Rows from block 7, named by matrix and row number. Rows with one number belong to one attention dimension. Each number is 50 + 15 x the weight over its row's rms, rounded and kept within 0 to 99. All counts start at 0. After the name is the row's rms in percent of the matrix's.
# q: attention query (model.blocks.7.attn.q.weight, 192x192), inputs 0-191
# k: attention key (model.blocks.7.attn.k.weight, 192x192), inputs 0-191
q.59 094:38 75 54 53 94 51 31 59 55 43 67 41 40 12 37 29 38 83 59 46 26 61 52 73 45 58 48 56 66 20 45 66 45 68 31 49 53 61 64 62 35 65 72 46 24 54 62 42 49 54 53 51 57 75 37 63 60 61 45 45 53 66 42 46 50 65 70 33 53 42 44 73 45 45 57 46 42 52 52 40 56 48 61 29 43 51 46 51 59 52 46 21 60 77 46 56 29 37 72 59 20 48 35 38 35 48 41 53 54 42 55 56 25 69 43 56 48 43 70 34 62 22 67 59 50 42 26 38 15 72 35 57 38 37 85 48 10 47 39 45 38 78 29 43 56 24 50 60 30 58 53 39 33 60 64 59 48 41 60 07 34 43 33 67 30 51 59 74 39 64 44 47 61 64 54 68 71 49 72 42 40 59 67 55 69 63 34 71 20 46 42 44
k.59 095:36 43 68 22 41 42 38 73 48 36 44 36 37 55 82 47 31 43 56 47 40 53 67 60 43 48 38 63 39 52 48 95 26 69 46 63 43 67 61 36 56 64 49 34 14 67 47 71 52 41 67 57 43 62 41 39 68 59 64 64 44 54 52 32 47 37 41 54 75 59 38 44 54 38 51 37 73 20 55 44 43 71 60 54 45 58 46 82 51 39 60 75 48 35 44 45 61 32 59 39 56 64 31 30 33 57 52 73 66 37 79 37 49 53 43 65 39 62 44 30 55 46 21 28 31 53 46 26 82 70 21 75 58 48 34 37 41 56 50 29 64 49 40 18 38 49 72 51 34 47 27 61 48 31 75 42 80 52 51 43 45 67 62 70 43 41 41 27 36 56 65 44 46 62 38 32 40 30 37 34 39 18 60 42 82 50 59 37 63 38 19 45
q.60 101:36 43 51 56 46 62 43 53 56 38 51 32 05 62 80 67 46 58 23 64 69 48 43 50 40 36 69 51 49 39 43 40 41 41 67 52 57 31 47 56 85 42 39 58 43 50 72 58 38 15 35 32 68 27 70 47 47 40 41 57 49 51 46 65 74 52 68 74 28 59 19 32 34 51 59 51 49 44 63 59 54 79 19 61 62 57 00 47 48 47 49 52 69 69 43 54 43 44 70 50 69 22 60 54 63 44 59 28 52 36 41 49 91 49 59 62 48 40 45 61 37 29 38 50 63 33 66 37 66 61 57 75 14 57 72 61 27 43 43 55 52 48 71 37 58 40 45 38 59 50 40 46 65 28 48 29 45 42 12 31 71 42 50 32 73 41 62 57 62 79 42 43 62 44 55 47 30 68 47 52 66 52 32 45 64 37 45 52 36 55 67 52
k.60 107:65 34 42 62 37 47 62 89 48 77 57 12 36 59 65 52 76 51 47 33 51 48 35 51 25 38 33 67 54 26 37 47 50 42 56 50 50 48 33 84 88 56 61 52 35 58 55 04 70 40 55 65 49 45 55 52 43 43 57 57 67 54 31 66 42 32 75 62 51 31 53 42 32 58 40 59 44 59 38 46 28 39 36 52 53 45 43 47 69 42 50 62 44 38 24 60 39 55 41 48 40 41 42 38 46 56 66 48 70 32 46 71 73 51 45 41 49 31 65 69 44 20 70 46 41 67 49 69 36 76 20 57 41 62 21 66 51 28 40 37 71 40 73 90 49 74 46 29 42 42 40 65 52 51 52 36 75 36 48 33 36 42 49 07 80 47 43 37 25 51 52 53 43 38 31 39 31 69 48 59 44 60 36 39 71 75 35 59 47 46 47 49
q.61 099:46 38 40 61 44 56 56 45 75 68 40 32 56 74 47 62 24 26 48 33 79 52 32 44 47 52 46 33 42 36 86 61 34 45 38 51 51 35 44 73 38 73 55 65 46 55 39 42 58 54 48 59 57 54 60 46 31 31 59 51 63 56 70 23 14 68 46 54 49 65 65 51 27 23 35 61 47 27 29 44 63 57 65 47 77 39 41 27 55 37 40 64 75 47 45 71 42 40 64 46 57 41 53 39 57 18 59 51 33 61 38 62 31 64 63 73 47 71 45 56 38 41 46 56 54 56 40 70 45 59 81 45 27 62 46 49 55 34 57 63 37 61 41 14 47 48 78 34 56 41 21 70 58 69 38 41 69 64 70 32 54 62 63 38 40 52 35 56 45 30 27 67 45 56 47 16 84 62 47 58 46 67 00 49 30 41 37 60 48 40 43 46
k.61 102:64 59 22 49 62 31 37 39 54 55 58 42 59 66 62 49 55 36 49 33 75 41 45 63 70 62 26 78 32 58 34 72 50 71 54 60 48 58 41 55 34 59 75 57 50 50 71 66 68 44 52 54 62 70 55 53 49 40 25 69 47 63 62 64 53 42 25 04 62 57 46 37 47 54 55 27 59 53 70 39 68 37 25 58 53 45 49 73 36 50 50 24 61 55 43 39 51 18 49 33 36 53 37 42 67 40 57 91 58 37 42 60 68 42 48 57 36 38 99 39 71 72 43 15 51 49 38 48 69 61 67 52 51 42 61 08 57 29 55 19 51 48 60 67 75 55 24 59 38 59 55 37 50 66 51 44 77 47 32 41 38 55 61 56 29 49 52 44 74 60 27 32 44 57 62 62 51 49 67 64 53 63 39 54 14 64 35 67 53 54 53 38
q.62 101:04 65 50 48 54 53 28 32 61 38 50 76 58 59 53 61 33 40 49 70 74 55 49 52 73 27 33 75 20 68 62 43 31 62 50 50 39 56 39 59 64 34 42 61 29 70 37 59 64 83 57 55 32 43 62 44 38 65 51 45 60 47 72 43 72 28 49 62 97 68 38 45 51 48 74 72 44 33 37 78 72 69 59 69 56 40 36 44 60 45 48 48 55 41 47 54 52 48 64 35 53 70 54 64 42 56 59 55 13 43 44 44 41 78 44 49 54 62 54 45 88 33 69 61 64 44 56 63 38 48 56 49 50 54 86 58 53 29 53 56 30 93 41 65 61 56 63 40 70 48 46 53 57 42 43 46 67 52 25 37 73 57 23 56 37 35 37 50 57 31 55 21 51 25 56 32 42 59 53 55 35 52 28 47 31 81 69 46 37 55 35 36
k.62 103:55 64 49 32 55 44 50 44 63 54 56 24 45 31 62 35 39 48 37 54 51 47 47 55 64 55 58 70 39 22 50 62 61 53 80 48 63 44 64 35 36 46 79 46 46 65 40 22 48 42 73 62 43 38 41 56 25 82 66 38 36 55 81 59 49 34 45 65 34 37 68 49 42 61 45 54 82 48 31 60 59 61 66 59 35 51 49 38 46 59 29 72 40 60 43 34 57 50 45 59 50 75 46 83 30 51 81 56 45 46 49 34 41 87 35 13 46 38 62 40 69 70 46 74 70 56 34 29 75 40 49 35 66 48 60 57 56 62 52 34 56 40 50 52 75 22 20 45 48 58 78 34 46 72 46 59 75 61 64 28 45 59 48 45 55 25 36 53 49 70 31 38 77 54 58 92 28 28 57 38 39 23 76 60 36 64 43 59 60 35 41 38